From a checkpoint of a small image classifier.
Training: muon at rate 0.022, batches of 64, held-out accuracy 97%.
Data: trained on single printed letters, digits and signs in grey, bent and noisy, 197500 training examples, 9.9 epochs.
Rows from block 4, named by matrix and row number. Rows with one number belong to one channel. Each number is 128 + 24 x the weight over its row's rms, rounded and kept within 0 to 255. All counts start at 0. Numbers have three digits each. After the name is the row's rms in percent of the matrix's.
# convs0: first 3x3 conv (model.blocks.4.convs.0.weight, 272x272x3x3), inputs 114-132, a 3x3 kernel for each
# convs1: second 3x3 conv (model.blocks.4.convs.1.weight, 272x272x3x3, transposed), outputs 114-132, a 3x3 kernel for each
convs0.82 094:110110110115119082125133104135142146106145148116132117087147165131132151143136167114103145087128121102092110148155152148128141149159147097092145102120118119111093134098111117117134143117147113133086116151061119118071123138141112111121123092105179154132149136121133122117092094142148167182122139157115121129133141117124155113144106170170105168105102138110131105110103131135121113170130108163156126144112092178095119162109160135133170121094119151107137127114136141141102177133136109143140107106135148162169160168150
convs1.82 096:103136156103127117088100108142149150106100133084090116141154154125171174122158150135140156112056069104062070151110131123128140149135150132148168157153127145151134123109133137134157113120137093136220132161193171122148092102087099115118099131071136123099178179135136156175088140212091126122124115097116078092129118120129109121187136094162144128140145102141116087108106082096090068131122125126163133104129124102067081137110109121142129117123145115144128109103113115104083131110084124120106103101066114114119088094102
convs0.83 093:128159162133123147142161134131105128147146138141129101110132123122110132139196128118149141060143079085111186152146120125104138138087183140133142116152145096146106116127124117184137100140131159137082120115101125124130093105142117120128144143143101102126131148139090123140119160142144131116127168148128155123127120137142138116158153189123126124110161195136095104112114126105087151146121142096097109138170196132115093155141089140086126159114171138142146144162103127129137119091137092109117141126110108134132110109107
convs1.83 090:115143141124101110121112143133112146103096161111156146097134117137119131161146113096130092119113075135131112103123099143163130090130093132124076163138143107074116129156160093158124093086103126134095138119136108104149142170132106178109145181131115126146099132147177195110175129121128103122125159118123154113129155137156162147148141121118108116106126128117130099091140093110177160117081085143139088204164109075077085091098113106090102103135126100117110116131130139153146107111119099087134137136175104147144124174145
convs0.84 103:094090141112090183132107092137115125128124102118113127134136136095105127110113148108117120147137090168112150135144115111146156104085133092096117110100115094080089134158123123146123117121149118076100118127100116140135127131135105088150101096105155153132131131161119146175141123118155135150135173152196131095194134096176129106094159124141127135169149168138121121135127136098112128150138152126172175157146153115087105136135127173184100120118077108101069142159123142124170127156198140151175101119146103105158110103165
convs1.84 097:164131120118084081123117091137118135149114138132095115140145136143123128126123152175158130160132142123084114110119129106131123132129128137148174136117132126149153105149178106118154118104103137111131135131120080122135133108104120113119131144150133111127153115131162156139158102102083083111074094097122127132142122139109081096146170153196159166177131163091083090108099096155124131090138133096133142166128121141194134111138123140152123135111132132121142126102104113121124118123120137119125095123132106135136136148124
convs0.85 091:121161170138161170131187158162122096156110112116103125115143160097128164098103117111126099154135101111094135132121115097121109139102125155170118121155156169149140160158107107109102098116133168140108137111124150092107141135121101126134141171167135128138114103122135111118132102103117140102150129078128117101144103109154152147123123079189137136175178191122142123104113118090107122115092118104102125174194209149113112112159150132120117137120132144146097153141108138105087144116117144118128127154165091151109125123129
convs1.85 087:143138145171158134126124119128130148144149186121103136122123101098150177100134139093116105121136139138152144102117104097093118147127136152126111126112074118117077166131128136121120137127114087098168123120120137129105118129120136136121138132140105095067136138111119141112081116147104112138093107114131157157156130130177120178125145136136126124157101121145119123122126109122152117154197195147173156142152136103125120129140095127137087136122123122111136177145113089107144168112098153129105092101111092102110137166164
convs0.86 106:091107133086126176091103167114134125119139111140142116155177070138107108133121095054115111086162158112152135112095098149108083142130103133112147128127135099140129082088127148140136199151133142145130163172147132148156123102109105109124117118127152120102153138117118092099101079058112099102116156119129131137107107125111100122143124114135149138114148129128081113107125123123153146138130079125114096120109120147162120123104114118099105138143158097140170131128134147161160148093121150107108095102135109110124114164164
convs1.86 108:117193172155135142123113090105124156113095162139123183145146165140133155079142129099120109152147126188167140132130107134120112121149140167182123156161113160143134127125183111103127145109132075125108103094090119083098164123106154123102144122111135105082134104100126122097109159147080108094115066066129130106124120080122095073140127152139159167127135151110116148133102118162109107148162179139151159129163140106109102163131095161152131137147116154134107119112130150142115106085119130101114139150117113148140083111142
convs0.87 093:160110095122105125129120120126127090129152122096127095133135158135135143098098103130174103107109128122131100083075120138130127114128169102117115097121136110124121160122119141130101116096084147112130140076126164100137141121153149155122155132122146136105140148129122134124125141135148124138169124135121120133133147103140126107091095103114127073078118137154126166154108108124120138126098096140157155091110129153124104121135119127183166160138136158122105178121088135141117103105132085109120151119109124080112085069123
convs1.87 102:154123103072115107094112098129104173126109161105112145101119153113144173123135187090102115126101067119150091185153155162155155113102103139130117138127144114123111164157114126130109120134104132123161103143166110151160122118077093113102065151147124117159164124157146142112096140169102082159151108146140145126143133109137152161133126129149131101128094096148118127128122133121104110107106146110150131125135129107134114123178120136173096134130088135144139090153135155114074154117132133121120132143117144150110165152108
convs0.88 097:174140107130112122220156141097127176145147132133124102129135117110154139101109130145116121150110163112100097098091097128123139091128102120119131124133118076121147099091097096114143144128127141125104117101110121139144112109119097109126112143145137151109180127152143147168146152108147123130079093110100101105126113116106072088113138145117144166081145185077113148126130134124100113135114069121116114147114093157136149149111152108092106152148118096113110131108146097135131098125129106124128136106087138132126089116109
convs1.88 105:106124142129112155111118121107104092145133172158124148111133121123145136144132136159135136118091112101088090153168140097118108176186171138116149123126133100126151087106146109111103128115110142163141125108092153139114122134142123122113174132095092110114123141149135151143118111111105092110175131158108107157134128097211183167156152130139141132150134140126119122115095119167099111149161099154135103125131108163135122139102126145118108152138150093104115124112108097115144107127173169144132136140145103107104094108085
convs0.89 103:100131141083113118115162118104150115099136130088122127122110137124116132154162133120154158123165143080174138117138154121117146125135130155165132160181102148133142157136105143118117083118196158103106093102153061129163143119141075104125127109109117105102119105120126094144147138115118137116185178079154191133104177168093124122169164141084128114119117183134137133118150159147127153137149138088106131134149096083136149091140141124131151115110131153138146119135150130137152132115160085096092164114122131103122086103173
convs1.89 096:138167132125149125142160147132135155110133125123137126125107115156173144124124080101115139083089146105139133116134130071096116076086093153096133124106133113104161094057073119150147115096127100127111125117139129137140098109083189156101143164138074138122105147132105165117139135154119096111105114099126175135135135113108121128140129110136144086162127144087131106050101141076124118147109158133123156121120181170099103162139106166120102110144137131173168108120083127140160145107155128117104125130096109094077117099115
convs0.90 108:150132130120099114154106124111109121129128113143126158106128124119105110121141173145138131121103099128140114126139111123072075121111089166140109171142097088096091080079111112141155118131135148090079134133161086153151104130137154179154117126124130119106125116126097093139091125115135143110115077058111079095165140131135106113096065078132122134138136144108120102152145099136100104160116089100102113096111162142155150151145093115115121102120084120099101141137124150160154105115151136105147100124129074094131075081101
convs1.90 105:126143136124111101167146122127153123107129137127134122126112114132142131126114109150112084144152123107132141147113136104126111097102108146168188135147129127136130133111134121115114122093101175106099106087113106122162145144164147131133150131136160124146105145114105121132093097134146141147118145150130147160110134136142136138122125149132156114155125109130107145117108128125104099094136155136127135154144158113119107110118095130127132129122162116134175104119135142135119157153151178132127166176168162123131111112127
convs0.91 094:126192168140160153119101170150124125162141117138131127125123110121140129128146094104113131161101120114115101130141131093139146093120111126096141101133171134104144160159148133112137117145129126126116141145150131132216157125150142144158140120135118138097126127112109115134130104129148136121155118096128125121150160167164127125130105095142158115136139120115153138087127115103147086101098149128138137171165208137129132108093105109121115118134151101098162117150115115120107164110065130137107128113129126104131100092117
convs1.91 094:122109161141170176145164112104115105102116109145110123121148163133146149147154141126098066148114130112162185129172159108129133096097088139114067133135139150157163129109124124108139112129143189126085172138075120148119120104135154153184095158194131089109117100092115109119094112121106150103123131093125147140141144176156126141103104153091115153084116108149146187198109149170098126113085069103081085051106129160139121160130092121105072126114150112138168167144194138128115117136153130093086168158120132117135092089095
convs0.92 103:191109107163110105143159170131137169119123162113101111090093120135142122132118093134120077153124137143128163168125092163120094100091139132181181156131137125108119162113137094112110136141111094101072114095095161139100102118145125127126124110128155138131148165125128117127167145101178157164116097137098100130115119125138136151103114188133098122126146164113164173106141125091136162132147092094136142101104134139153153116123154113130111134159161115123124132149151117138161119130153092121155121104125144114121155116118
convs1.92 104:089100101113098134111156199104114104115113110111151115166137117155112104168114103131141159135129154147170148113109148080098140098138170152103149101133103156124136136106135118121097124110074116146105135144097147160150135103110126105134129103165095154179078119165090104163117125142127108108081088155176133147155121127144137116160154162167123123144116140109117110108125100152157143162148134124144098144121102111122101146176133125140114118124093126107130170156115149090150123119086099122097135130104146142104136163154
convs0.93 101:169130124142130125118161113126126130149150173130139166179100122192093120190119089148125144118118094140129118118116117117115127109121089109121095151123124182093128181177155194123131114100112087148126118136104125136116121107101108127110129144110142142132133155121142140143124152131130151117107127094124135105118111103133126110156151139155139121095100135119126158123103154115073157143145113130107074145141168138144102160175128145144128152142109136100100141094089125142121127103107112077126123142134146137127136142137
convs1.93 100:120120120123109116154156134206197123165166111165137096107106120138136108120138075111116124170148150136144133126111122161124140144100134078102095076133107112116125143160111118117131124118140110147140089122112156179134135135118135146121162154138112133156118140131179172141125161140136138124123140149155132105081117126095115148128102113122100113107105083065143076093139087137138113138094138124116144117155154102180163090183145068182158134100113134101130094120152078111133106128139139137136181127110184121132154130123
convs0.94 102:112126173146123121150113145125077091124112093150115077128119119153128126124151099163113088162142100114131107119163146122137162152158167067139187104145188119099161097080088132130110141156124158136152135153116123187120105106079102082069112125108150172139121138120141163136092138177111122107141100111161089096142143112170161152140139125172137119148120083071118135137119116128130131112111072162167103151116086120127129125137153121132155109109112098124109111127160099121127135145103136166143129120177098104121134115089
convs1.94 093:084101145137139144177141146139132148120152143125136156114147132132135143113116144153146182138122168144125172123141177151105130110102102091112101118107121107118119143140143127151160142118145126111082104089050110118043114097110128108135132136108166148133130164125131115112127142154121131144130129134111142169115140151108083077102103126143122141113114145168083084143083107169119116148111119157135139120145119108100108136137110143142116125140147146131092159125137100124153094112145142155136127120111087121142121162150
convs0.95 098:128146126117163147128128113082107120096119103123144135164140155099142147107135104101142096131113114129113127114110124136143127132148148193150065113101112124120139113147123115162176100182161108087127165155158124142118134120110119122140080127114136127112127129116128139151167178141124161129091137121133132139088102100094117113104125100113144140147104114127162145177168150159147150103092147119136117121119125103131144117107121087118091135154109104125114124150133079086087108079090135107104117141124107149149122129132
convs1.95 095:153136127145121115152120153168134109145134102148121113131132106116091098129122128139144122141135122153134123149099109147126121141132159176176110127139112106125097122088059141111121129152115118124102159124087159125157152136088170141093131124117130124133135128137092072076144129110144125110160167171148135086125138125146139118075089115078112126117147147104109130129127142133146126153142159097141146106134172154126161185147110193153099122125124184116108159117112134168174150137124121111126101135132150138107183135109
convs0.96 101:142109098125095095156117117157091076186103117160128144129141122121098097119114127127102091134095123195128138151125130127112098124164112120145115154183162118163123125082142146093096146123141137170222141078141134101144132123128168135155146130119167128125143097120163138109143143112152108099116118154121104095135123123136153138109123134120123123119134131128121126148170139147166122127121133126098149111105164127132157116127149122139175061085175077150128138134094147147132163126130117100127089096091143150097142152153
convs1.96 091:136117130140162157110132134093112133127135141172107149163136124155153144130140151128120161125090157152124174110080128147085130128113135131112103147142085123109055114127136082091119109107110063138135087147134102145127140104125134119104104153082125088129086100112153133077164142106138164144133145154152126125135108116165118141131108152107125175086140138170141176174127156102099156135108130142125149077087138144132089181135138183135157152093118136133122116094089159105097146127084158157116130127167151153168121119150
convs0.97 099:123099144075134136086110126178094158134089123145100142133109130114086119155094093120171135131157152115166140133083101132118121132098144150116115155114113102150128133122095127138122131131149144100127161106127131096124151142154140108164127105137100098148137126138110115114132110117121108104128090124198086180136104180151079158149111150148096133124072162137164106141159096095159111166103141100121153101135164140116125137095128137113114133118128156111167146156167084095124105106124122126121142118133133099138093076093
convs1.97 103:193133159148112133143107142145091164148110153133103147134113174127106159154122168156111123141103146139072115160137135128116105155130087143130174149102123123123109113100119141116129144115122125097150129099138144108172134156093168176105124177074148093148153091135136114150135092124130094134109093141115116128103139122131123128126091142137107154147118147150095102134133140120141155203114161192097133149055136162116133156126121135137107126138100133138100110118121117109165112113153132102130113125153117134171114127189
convs0.98 098:152109177109133167111077121166162145148141135166137123136127109122147138117096137083070152119101153138146139089084080117132119117145191143157136128108180074126146138147124139113113156125110158107180123126143082126146136126113110127160090122120110097095108103126170123120127104157147145084136115079119132164121149124098110140117157153087152126057121156102091082193099127179148094121094081117153120144170098127137116125110129111102131120103192123131122135113132147141118146141118155140188115058097139108100146150139
convs1.98 102:111152155091144128134102085098136090107092096092124106127151141124135148136117168124134144084143136128122108090107144129144167130137117113132123129114098122125165162158144141125144145131162097110123117121118097117135104111102160137107119135128110112159122115160099148116101123131096106178139110173133123110139112133111124144173167148132146148153145137177159149143153157127102107109113137106094142119170149139118129091115106060094114111100134137174154072103164128126143108099138079094097125122138081132133133139158
convs0.99 099:124129122111150138129121108078148133108121139112135119115094133110107127089090100166146156139130117109103102147187180186181182138123130060118118121143121059105099119137128152178147157174122146117095143113102106138163102095109091136157105125095104121134100139164093140174140164132172116148129113096161141115162138126137136173131101104114106088134133126161131149103107117119119118172125140155112156126141154098118131164144141116081090114137138151156149151167112137120116169121100166135093120114092138121117164152138
convs1.99 087:111127102109125103153129096132118137088116125095148173120107125129139175109113170152154146145132133116093082133118127117096080124118125072103115103114109123134097134140149131108110105112150172161111196159124136128129112097091132127106124137121173129114150162168127134155079078122103124144122176211125134105101078091088090070115085089115081092117126117152129133138089104119101107118111104124125088118117125139162138153154140141159154156158159168160122092110108118122135166127112140102087089098128114096110117146139
convs0.100 102:200187148177118099110120119122117139070106118124123131160150088138110122091067094155109126141114066126103088100126111090120104104107084148091139113166112117114110094099128126123146145132186147158127149147112142147150126121131088101121134106126153158148115139157128141122088126163103129123120128095131140129152134131138115095152158135120132108152139105147117116131103092099103138130167126132125091138114105160179111147137155061092082126159106188124134112196193103122140140120129156126119074089134097114138084116137
convs1.100 093:125083091121095107112131162113106126131144151130153170121092146090093123144149109100096096149135145122121111161102136152129126177131080143156152119127169128153134136139120161120139156151134136095114113124117138163123176145160144119139108120162107116093121106127098134137072137158089138106115124101121123145145167156141166147143127136121098117149131140116147103108134137113127143155116103125129129116129142142140114179178145122140141129115113102126152147139081087102099129109085145124134125125120121128106160156115